{
  "patch_size": [2, 2],
  "layers": 12,
  "num_labels": 58,
  "final_lr_fraction": 0.01,
  "weight_decay": 0.0
}
Rows from block 7 of a small multi-label image tagger, named by matrix and row number. Rows with one number within an expert belong to one neuron, the router's apart. Each number is 128 + 24 x the weight over its row's rms, rounded and kept within 0 to 255. All counts start at 0.
Before each expert's rows are labels from the 100 images, of 14976, where the router gives the expert most weight on average: "strongest on" is what is common among them. Only what is clearly more common there than usual is listed. The data: made-up road signs on poles.
# router: router (model.blocks.7.mlp.router.weight, 8x192, trained with AdamW), inputs 0-191
# gate: expert gate (model.blocks.7.mlp.gate, 8x96x192), inputs 0-191
# up: expert up (model.blocks.7.mlp.up, 8x96x192), inputs 0-191
# down: expert down (model.blocks.7.mlp.down, 8x192x96, transposed), outputs 0-191

# expert 5
strongest on: !; grey face; ?
router.5 [128 171 134 166 127 127 107 112 101 125 164  90 139  89 125 156 111 112 109 117 127 155 130 141 180 134 166 126 169 102 134 146 138 115  78 123 105 146 155 101 118 120 100 112 107 122 132 136 167 140 114 153 123 112 127 133  84 124 125 117 145 114 177 154 120 130 152 111 154 181 161 102 114  91 162  61 119 128 173 125 131 133  98 163 165 133 139  99 121 138 103 159 120 125 154 153 119 148 158 163 141 120  97 147 161 145 121 122 148 135 132 137 116 144 135 149 128 143  65 172 202 129 113 145 142 126 130 133 150 164 165 129 133 110 184 135 127 108 154 152 110 149  79 146 142 152 165 132 124 125  99 119 104  95 116 133 135 127 117 116 139 126 159 126 102  89  75 145 135 146 107 167 160 134 129  95 157 116 132 131 121 112 150 138 148 135 128 145 113  95 110 172]
gate.0 [135 113 148 182 123 124 140  90 144 127  75 129  97 132 152  94  93 120 134 124 116 104 132 110 152 122  86 135 121 118 122 160 114 129 148 170 145 117 138  95 123 118 101 104 145 110 101 141 139 101 117 129 193 115 117 132 124 165 123 117 140 118 124 116 148 112 155 112 151 138 117 118 164 162 123 118 115 135 105 110 153 147 113 125 132 135 117 104 141 101  96 129 148 161 124 138 104 166 152 123 115 130 183 137 139 137 125 148 106 125 133 165 125 132 127 117 137  91 129 188  71  79 134 117 129 101  99 137 140 131  95 104 131 163 133 114 105 167  93 106 136 186 114  97 143 129 138 160 124 141 128  69  83 195  95 118 134 175 141  84 177 111 150  87 102 136 106  95 139 144 128 109 131 132  88 133 114 146  96 112 170 114 145 122 148 161 123 129 114 129 177 131]
up.0 [114 126 100  98 123 143 105 165 126 139 128 147 125 130  66 145 182 114 115  59 129 131 133 115 119 167 118 141 126 108 118 129 109 124 105  80 109 137 127 156 162 144 105 116 122 150 162 157 120 161 153 133 108 164 133  89 132 112 135 123 112 176 157 144 124 172  76 164 125 121 114 108 110  80 147 131 127 132  84 128  90 136 110 132 132 155 113 133 146 138 139 162 110 167 116 131 143  95 109 111 138  90 133 163  85 140 113 119 136 140  88  82 137 121  97 154 100 158 128  65 145 162 113 125 131 143 141 136 135 129 160 137 153  70  80 161 143 126 109 159 132 106 136 132 163 145 112 117 143 121  97 137 176  88 129 136 148  84 123 176 101 135 104 140 115 129 124 135 108 123 137 189 139 137 136 144 168 141 137 125 141  88 133 131 133 114 135 137 124 150 153 151]
down.0 [128 132 101  94 132 119  77 148 118 126 136 142 135  76 158 159 102 109 109 140 157 131  89 108 132 140  82 130 165 123 105 127 174 114 125 159 153 114 138  91 124 143 118 158 127 125 162 149 159 165 127 118 144 106 165 113 126 136 149 113 129 129 181 148 155 101 139  96 104 117 120 126 123 102 150 156 125 138 159 134 149 118 118 122 111 148 157 101 160  67 118 102  93 116 140 151 120 122 149 155 135 127 123 112 122  81 165 103 111 128 166 168 110 119 135 107 107 119 115 150 115  95 115  94  85  77  96 169  98 131 122 106 138 130 154 145 145 133 115 114 145 106 158 130 139 114 145 164  84 177 131 141 116 128 159 167 148 125 151 145 154 137  97  82 132  68 144 114 143 117 142  76 129 146 111 119 137 137 104 177 142 111 132 143 152 134  90 144 157 146 102  84]
gate.1 [ 97 134 160  73 146 141 116 124 155 144 163 144 118 148 124 131  76 143 171 124 123 152  58 110 109 136 150 193 159 132 121 124 102 150 161  71 154  79 127 134 148 145 129 131 111 141 125 140 137  80 105 144 153 125 113 147 119 130 127 137 137 130  89 176 113 152 174 140 110 100 146 204 117 124 142 119 107 122 125 128 111 103 127 144 128 157 125 167 150 130  97 111 152 153 135 114 135 106 105 128 158  94 136 110 114 140 135 156 122 107 136 121 101 150 152 108  93 112 134 104  92 181 123 153 158  96 134 104 140 133 174 102 102 128 116 123 144 118 121 163 132 111 115 186 127 123 154 146 146 109  98  97 152  95 115  95 139 123 102 141 137 144  78 161 138 169 137 108 106 111 129 116 154 110 144 113 145 135 135 134 124 159  91 113 146 140 134 129  92 100 102 111]
up.1 [105 122 166  77 135 123 123 160 143 136 183  93 109 153 134 105  93 149 158 138 155 140  72 133 127 135 164 165 110  85 137 134 117 162 169  57 124 103 131 133 117 153 115 143 113 133 113 139 118 122 120 127 149 124  92 133 138 157 101 127 111 105 119 165 115 168 159 125  94 114 115 188 149 130 162 105 101 125 127 111 109 104 128 133 184 131 115 168 162 140  85 114 130 105 163 118 113 129 122 114 140 110 156  99  97 133 117 159 107 130 182 132 113 138 154 131  98  78 123 111 141 163 119 160 138 145 139 114 130 124 178 131 124 146 111 129 156 130  85 145 113  96 104 189 155 137 154 165 130 143 101 136 124 107  96  96 167 112 110 146 133 160 100 140 104 130 124 114 106 102 140 121 113 135 134 117 157 140 118 123 145 101 163 108 142 122 113 106 115  79 104 123]
down.1 [174 118 123 122 111 123 142 132 178 139 116 127 100 143 112 157 172 124 118 120 162 134 100 115 132 144 143 128 146 134 109 172 128 120 120 157 139 154 160 129 130 132 125 104 150 167 117  95 138 125 132 106 109 137 161 135  97 118 129 127 152 158 106 108 132 136 138 128 145 131 144 129 115 144  92 141 159 145 116 114 175 121 138 158 132 130 143 117 113 142 163 105  76 153 168 124 141  93  86 129  63 119  89 144 151 120 159 115  87  96 103 152 140  91 133 156 108 115  99 110 121  88 156  92 143 189 163 189 131  99  98 141 120  96 133 103 135 106 162 107 103 162 149 177  83 111 109 120 104 128 105 138 168 131 122 126 158 161 129 106 140 130 159 154 128 115 120 115 119 138 100 171 121  95 135  86 104 109 169 130  71 114 122  99 132 158  97 138 122  98 146 110]

# expert 0
strongest on: blue face; 20
router.0 [143 137 103  84 112 114 115 108  99 128 150 106 146 122  88 142 103 121 153 109 140 125 147 113 125 140 159 142 151 118 107 115 136 144 142 126  94  91 161 136 123 150 123  91 146 133 108 135 149 157 109 129  92 108 163 114  76 126 138 140 153  94 126 146 111 169 127 118 160 123 170 124 118 102 133 169 149 165 127 130 137 132 107 126 192  94 116  75 117 158 121 119 117 118  74 135 100 138 122  92 109  66  82 170 132 151 149  90 149 117 118 104 128 135 109 182  98 121 156 124 158 145 117 118 131 110 130 136 118 123 121 111 123 173 164 145 144 102 155  74 131 122  78 128 161  97 124 142 149 163 129 130 143 108 103 143 123 128 113  88 149 124 172  80 117 102  94 151  96 129 121 140 147 151 108  92 141  95 128 133 129  98 135 166 133 120 122 185 109 148 103 114]
gate.0 [172 146 165 142 127 134 128 103 124 132  96 130  90 129 148 146  86 104 127 146 154  81 132 148 113 147 115 125  99 135 138 114 124 128 111 153  96 108 124  67 109 108 100  62 121 137 132 127 145 163 127 115  96 125 124 101  99 149 139 107 125 123 152 116 105 130 134 113 127 129 165 100 121  74 126 122 120 102 154 130 138 125 132 141 169 141 133 141 144 122 161 128 133 103 127 115 127 189 116 164 144 132 136 160 124 138 175 122 106 168 121 135 113 122 125 119 132 173  84 131 135 183 144 134 126 152 117 105  92 151 141 139 129 171 171 113 111 103 120  39 142 155  97 158 121 129 112 151  87 152  90 136 114 164 147  73 140 120 141 196 123 101 127 159 102 110 140 120 149 172 146 122 157 158  85 142 103 130 139 129 149 135 123 117 151 107 114 114 131 107 127 123]
up.0 [108 109 111 112 120 137 139 128 127 125 159  84 146 132 134 159 149 157 138 161 147 131 142 109 136 130 118 130 139 153 138 126 125 104 103 133 106  92 135  82 150 139 106 123 154  82 150 113 126  76 127  91 141 111 144 147 135 133 158 128 110  94 103 129 101 120 120 135 134 126 137  87 141 108 101 160 146 112 120 130 140 120 147 140 132 136  70 134 103  52 167 133 114 174 154 141 132  98  79 114 108 119 143 152 122 122 151 143 162 130 140 141 128 119 138 124 112 154 129 118 143 101 129 112 147 158 237 135 152 154 120 115 121 142 133 132 108 122 125 135 132 114 145 183 143 136 121 129 119 106 149  49 170 123  97 131  86 108 114 181 106 133 130 131 100 133 136 132 116 143 109 110 107 129 165 144  96 147 194 103 110  85 159 166 119 126 103 154 145 115 129 140]
down.0 [ 87 121 110 102 100  97 118 171 123 131 189 131 136 104 136 143 129 172 109 120 138 136 154 101 151 127 139 157 103 139 126 156 119 138 156  97 112 167 119 129 102  97 126  96 134 152 146  98 174 101 114 128 123 131 151 180 133 142 138 128 125 103 120 143  95 139 117 131 126 129 146 115 153 136 118 157  98 131 115 142 137 158  95 134  94 126 130 157 102 121  95 155 113 157 160  80 134 162  98 111 114 138 143 150 102  87 122 154 144 139 165 161 113  84 123 101 139 114 126 151 111 155 127 146 103 175 126 128 129 158 116 113 164 104 173 193 108  96  82 145 128 119  95 108 197 129  75 117 142  91 137 110 128 155 106 116  96 139 120 140 151 111 117 135 156 122 140 102 150 107 103 111  73 109 115 134 142 129 137 141 119  95 154 141 147  95 110 108 182 151 125 134]
gate.1 [139 140 131 160 113 143 117 136 144 120 131 123 154  94  74 187 169 171 129  92 140 122 116 151 160 162 149 120 154  96 137 111 124  90 143 110 136 132 130  79 108 196 126 157 157 129 163 129 165 127  80 139 120 147 137 130 128 125  74 103 132 136 143 159 107  81 144 139 112 155 136 114 142 121 101 119  97  92 134 149 158 112 161 109  92  96 140 116 108 158 131 152 164 154 176 142 105 179 102 117 108 113 135 113 145 147 122 107 134 103  95 117 131 122  91  90 159  96  98 118 190  91  89 123 102 114 131 108 118 119 146 144 117 128  88  78 110 130 147 195 154 142 127 140 130 103 112 115 121 119 107 140 179 138 115 119 138 141 133 119 153 184 118 101 128 110 154 138 141 123 141 131 152 118 119 121 148 137 134 158 125 116 113 124 114 137 150 116 120 101 130 138]
up.1 [153 109 150 123 142 112 153 143 136 153 134 123 119  98 146  65  95  86  97 145 126 114 122 124 113 134 110 149 123 113 130 134  98 144  90 128 137 132 114 170 157  76  99  78 133 141 139 148 107  80 178 149 137 144 126 132 142 126 174 142 110 115 118 116 155 176  92 130 147 150 112 110 119 158 160 145 169 172 128  86 107 136 100 132 121 146 126 169 119  89 151 122 110 134 109 140 167  96 177 113 139 135  97 110 101 116 100 119 129 160 126 130 149 138 134 105 116 153 139 152  74 165 135 121 147 151 116 109 155 144 127 149 134 108 130 148 116 111 100  61 115  92 109 146 155 163 148 139 141 110 160 117  85 129 134 170 120 125 114 157 133 105 173 132  98 157  98 117 131 152 131  88  90  92 150 159 122 107  93 107 169 165 120 143 133 130 124 150 121 127 124 108]
down.1 [150 143 111 125 153 100 154 180 171 122 152 146 173 122 129 212 125  99 102  87 115 139 147 161 118 139 126 108 141 197 104  88 121 106  93 126 140 153 141 127 103 126 117 136 120 107 177 104 121 164  91 127 110 108 130 147 119 118 110 137 115  92 158 102 135  90 113 134 125 101 161 132 142 104  73 144 115 149 136 127 118 102 146 111 132 120 169 123  91 141  99 125 109  78 117 133 137 113 163  93 134 123 122 128 145 156 145 134 161 133  89 129 120 115 119 148 141 137 131 123 138 109 108 182 158 137  95 142 106 101 106 132  98 164 135 157 164 116 134 151 121 115 129 145 134 118 107 140 156  96  95 122 165 153 137 147 120 154  89 101 120 137  97 116 126 125  77 133 139 134 177 110 152  97 121 136 141 142 141  60 115 136 146 105 122  83 141 165 137 142 126 134]

# expert 2
strongest on: blue face; black rim; arrow right
router.2 [156 122 137  86  85  93 108 112 134  92  93 184 126 125 145 142 120 110 116 112 131 120 132 119  91 159 139 109  79 127 124 160 121 122 122 122 149 125  88 169 133 144 131 126 111 103 121  95 154 126  64 136 157 138 123 178 146 154 119 105 161 116 108 133 115 142 150 103  99 156 101 135 139 160 147 168 111 127  91 140 133 112 140 103 101 111  88  89 163 164 116 155 134 137 111  96 140 110 108 111 155 127 162 119 133 147 104 115 117 174 115 156 141 128 116  93 132  79 163 125 105  91 142 109 134 122 145 143 147 148 117 130 144 113 106 113 135 105 102 150 137 126 108  98 128 141 159 115 129  79  88 194 148 117 170 140 114 112 139 149 146 155 102 114  91 121 103 168 129 153 140 118  95  98 117 150 113 122 118 153  97  88 118 112 124 148 127  99 135 204 131 111]
gate.0 [120 148  97 156 138 118 142 126 137 123 131 126 100  90 182 156 163 149  97 108 140 133 128 114 101 116 137 170 143 151 154  91 117 157 112  86  92 108 150  95 137 148 145 129 114  93 112 128 123  61 110 117 132 137 139 109 121 129 154 111 111 119 131 134 114 122 125  93 120 106 123  91 116  93 120 142 171 128 134 117  74 124 151 129 118 126 122 118 136 120 145 155 128 116 158 170 113  67 113 169  91 136 108 129 112 147 113 138 131 127 185 159 154 124 152 141 127 117 170 105 139 105 113 178 175 110 140 103 138 140 121 106 126 139 200 130 145 106 139 118 128 123 106 150 126 138  73 193 119 142 141  71 138 141 142 159 103 127  76 116  93 140 151 118 142 114 111  81 170 147 146 147 140 127 150 139 100 135 173 145 144 108 108 104 126 106 163 122 140 126 115 135]
up.0 [127 141 134 141 108 101 118 112 149 154 128  90 116  96 196 154 172 139  93 123 122  94 132 108 130 138 117 160 158 138 128  97 106 147  85  99 148  86 156 108 156 141 147 136 121 111 143 141 113  80 131 121 135 143 136 146 114 119 147 126  74 137 126 118 117 107 139 125 155 115 121  94  92  94 113 121 164 115 157 112  70 120 129 121 122 107  96 109 116 151 161 170 137 115 143 139 133  63  97 138 134  95 106 144 118 152 145 141 169 137 136 141 122 109 123 135 152 145 177 131 121 106 135 167 151 131 144 108 155 130 130 115 124 156 169 127 126 117 139 149 126 120 114 141 142 137  75 150 108 159 134 135 120 182 178 148  81 115  86 131 121 129 161 106 150 145  70  68 148 133 180 141 164 152 131 131  90 135 123 138 130  98 148 120 125 111 138 119  82 140 122 156]
down.0 [152 144 127  98 139 123 112 163 178 132 108  94 161 138  83 133 126 160 131 121 134 128  84 126  67 161 144 134  61 136 107 138 162 145  87 115 127 130 107 105 126 147 143  78 153 185 159 154 118 197 149 100 118 123 131 118  95 120 111 145 137 115 144 103 117 128 136 150 117 134 170 141 142 117 131 144 115 133 130 140 138 115 155 143 140 141  76 123 127 148 162 119 123 124 128 121 153 163 148 123 117 126 149 145 122 127 145 137 103 165 121 149 117 149 120  96 154 189 128 100 165  86 125 125 144 124 120 101  95  83 132 185 128 126 171 111 127 104 142 131 143  85 180 128  98 170 115 111  96  80 109 122 134 116  85 137 112 140 121 138 128 131  93 147 127 134 155 127 145 162 142 132 123 120 104 147 114 121 123  96 116  92 101 121 139 111  82 113 107 101 169 120]
gate.1 [137 163 145 124 148  95  94 120 156  99 143 141 135  93 129 113 114 126 125 124 105 151 101 138 129 123 173 135 131 148  74 105  85  86 175 118 156 102 114 177 133 120 145 122 110 143 123 173  92 187 171 143 113 133  93 120 143 101 145 112 117 124 142 101 107 112 112  81 147 117  70 145 107 113 172 128 126 122  95 124 127 156 125 117 122 107 109 149 152 118 100 106 131 124 174 126 141 134 134 134 130 129 156 129 120 137 111 126 123 125 131 146 135 115  99 121 175 152 184  85 153 170 156 135 104 194 120 134 124 122 148 144 119 116 123 147 109 104 146 126 161 136 112 109  90 110 163 107 118 158 142 133 120  83 148 128 137 126 102 115 144 130  81 126 156 137 136 126 145 153 130 113 160 127 142 193 108 161 110 121 108 130  96 121 173 147 102 132  81  88 108 167]
up.1 [ 96 162 140 104 156 141 103 110 123 125 143 101 133  97 127 123 132 150 159 118  90 156 123 115 116  94 123 100  92 141 141 106 125 175 152 118 130 146 136 138 135 185 123 102 118  92 102 142 103 172 136 118 118 137 130 174 146 113 166 154 131 114 128 107 158  95 114 128 112 144 113  99 136  81 162 125 157 113 116  87  80 157 148 119 134 151 146 139 188  96 151  96 108 108 165  96 144 124 146 129  88 127  94 145 100 126 128 122  95 154 138 106 120 115 110 133 137 113 131  95 134 157 129 104 120 174 123 124 114 143 141 177  92  97 129 145 141 136 135 114 177 144  99 137 139 133 125 121 123 134 133 127 190  84 158 134 132  97 118 111 133 124  81 116 116  91  85 127 174 175 137  84 152  85 146 173 106 166 111 146  99 116 134 144 165 115 136 134 114 148 143 135]
down.1 [151 161 118 101 135 134 155 109 117 137 130 116 138  84 137 148 139 126 138 108 152 161 125 146 113 118 148 133 116 102 145 147 119 155  99 113 127 105 143  97 136 100 133 130 106 141 138 133 136 122 111 168 152 121 150 193 115 114 166 109 109 145 114 103 116 103 125 128  93 138 148 130 161 126 129  64 149 157 160 168 115  94 140 113 127 133 134 138 144  81 103 113 107 163 123 122 101 130 155 118 146 126 125  85 167 132 101 166 173 138 152 121 129 141 173 102 117 117 147 166 122  94 118 152 144 128 148 158 117 126 150  71 124 136  96 124 148 108 108 105 105  91 138  94 112 105 154 120 137 144 187  97 116  93 127 112 141 112 184 150 185  91  94 108 129 131 144 183 108  88  88 129 118 139 143  70 130 109 111 105 134 149 121 103 135 104 145 170 165 150 131 105]

# expert 7
strongest on: black face
router.7 [143 132 147 109 107  91 151 148 127  93 130 114 115 124 132 161 101 115 152  80  76 131 114 184 114 127 146  99 145 132 116 164 141 151 137  94 114 108 104 162 151 173 134 172 133 137 150 120 154 127  92 116 122 137  87 149 124 132 120 115 137  92 125 135 147 133 130 122 164 151 124 126 155  84 131 118 156 101 109  98 105 141 118 137 163 165  92 113 114 125 117 153 123 147 109 136 146 128 144 110 117 127 139 151 116 127 129 108 105 103 117 134 142 139 160 107 112 106 196 119 116 121 135 125  83  86 155 134 107 121 158 123 135 143 146 115 125  89 137 132 157 131 124 121 145  68 119  95 141  94  93 182 141 102 145 124 118 144 138 166 125 111 155 119 158 102  56 161 113 107 114 105 132 114 131 121 105 143 120 149 130  72  87 129 117  88 145 124 149 212 140 100]
gate.0 [179 134 125 133 104 150 124 128 136 136 115  94 164 130 131 122 154 110  98 155 167 141 101  83 129 103  87 115 121 124 117 139  99 143 107 105 118 153 108 136 111  92 146  99 139 109 102 115 104 150 127 162 109 113  91 127 133 178 127 141 122 129 108 141 101 122 128 111 107 136 126 126 140 145 131 215 153  84 126 132  76  95 161 130 150  89 136 112 145 137 119 131 162 124 150 108 102  96 130 140 129  97  82 115 185 118 109 142 133 124 108 161 121 133 122 112 128 100 100  97 118 118 117 107 149 204  82 125 121 105 132 150 122 156 163 188 111 161 120 120 120 121 118 138 117 145 147 100 109 148 104 140 131 140 133 113 149  91 131  86 139 140 131 111 161 113 130 156 143 127 111 106 172 114 136 137 142 129 104 120 134 157  82 150 111 120  96 149 125 163 198 161]
up.0 [155 100  84  80 111 189 111 149 169 140 120 119 133 138 112 114  72 121 112 153 166 162 132 136 163  80 151 162 122  95 135 133 107 189 122  74 126 127 150 126 126 108 101  99 122 128 126 121 117 137 140 155 141 152 112 134 127 147 107 118 139 116 142 110  97 184 137 110 119 138 158 109 118 143 150 196 117 120 105 141 131 136 161 117 131  83 160  92 118 140 123 147 160 128 145 109 117 137 137 128 113  92 118 130 100 167 106 134 112 115 128 183 102  96 118 147 128 108 155 131 137 130 114  95  94 158  98 110  82  77  94 146 140 172 130 179 103 158 118 104 107 135 121 137 105 156 106  99 122 144 115  99 137 159 168 148 139 115 120  88 126 115 108 139 114 143 135 123 139 145 132 120 128 117 158 150 108 112  96 116 128  90 106 138 165 149 108 142 152 156 160 142]
down.0 [129 144 149 134 138 114 117 114 108 111 187 119 102 128  91 137 171 127 111 183 108 104 140 104 125 128 125 101 156 146 133 137 155 135 166 157 199 109  45 120 130 158 162  88  76 151 134 129 165 114 148 113 137 106 166 130 140 102 128 112 135 119 134 121 123 111 135 144 109 159 138 100 119 149  99 120 110 124 115 124  97 120 141 148 115 129 161 108 152 125  67 156 115  69 122 147 142 113 156  97 104 134  97 117 148 143 105 115 154 161 139 152 169 112 171  98 132 101 111 143  86 144 120 169 110 147 145 163 135 152 153  87 111 109  98 120 118 144 131 165 132  79 141 115 118  98 113 162 119 155 166 134 149 118 111 125 115 168 125 131 145 105 101 161  96 130 146 137 119 118 109 125 118 113  94 136 146 133  93 120 143 127 130 124 156  99 101 169 143 120 103 131]
gate.1 [148 127 112 167 114 163 146  85 148 132 139 147 126 207 161 141 158 105  88 171  97 182 143  97 138 183 121 139 118 114 114 114 158  95 132 136 126 128 147 143 154  71 122 118  99 106 158 110 120 150 143 140 116 120 113 133 105 136 113 117 142 120  83 132 123 151 121 126 124 139 118 165 126  99 160 147 156 116  85 100 171 130 111 106 153 112 140 146 163 121 182 113 112 143 143 155 139 145 124 135 107 118 140 120 148 127  85 153 149 148 125 144 146 137 120 127  90  98 157  95 148 136 148 139  87 154 114  98  98  92 174 118 140 131  81  98 149 124 119 132 117 116 132 147  81 124 105  91 150 132 148 152  76 152 127 124 113 123  81 102 119 104 122 118 161 136 150 115  76 133 129 153  80 108 144  95 152 139 130 121 105 121 135 136 138 175 106 123 103 124 107 110]
up.1 [ 73  87 154 139 133 103 107 158 100 133 147 106 146  82  92 105  91 108 166 112 169 111  96  81 101  95 146 144 129 148 133 157 136 123 169 117 118 164 122 133 129 146 110 122 125 129 115 114 179 177 102  86 143 140 140 126 124 122 100 123 131 139 162 126 126  96 130  89 131 119 174 114 134 167  84 145  88 134 178 144 104 165 127 124  97 104 111 108 106 129  59 128 156 113 147  96 130 131 156 133 128 141 148 154 163 114 138 101 119 120 145 122 129 106 123 135 154 119 142 109 123 132 132 102 112  96 143 167 157 169 118 140 121 123 109 131  97 123 142 141 103 139 125 134 162 147 137 152 119 129 121  88 114  75 125 138 142 149 157 112  86 130 122 162 123 143 131 138 166 146 147 122 196 107 136 182 140 105 144 120 164 141 113 147 109  94 113 123 141 164 113 154]
down.1 [138 163  98 115 109 109 139 125 143 105  99 139 124 130 125 176 138 116 120  98 109 161 107 112 114 135 145 104 113 199 127  97  97  87 118  95 157 138 125 114  87 127 131 122 143  96 112 151 155 148 154 132 154 140 159 103 120 169 130 120 152 132  87 107 102 165 123 139  79 139 121 115 115 176 135 145 139 213  84 105 165 141 114 129 142 153 125 150 146 105  75 149  94 137 145  85 136 139  95 126 124 121 125 101 117 115 152 167 161 138 148 181 132 154  85 105 128 134 112 130 132 106 120 140 105 138 140 158 137 118 116 140 111 116 114 103 149 101 188  98 126 151 142  87 124 160 125  94  98 127 152 101 131 154 118 108 135 133 117 140  96 127 139 121 121 109 150 150  84 158 136 125 102 178 110 118 157 120 137 145 124  90 132 126 128  99 130 166 144 173 126 110]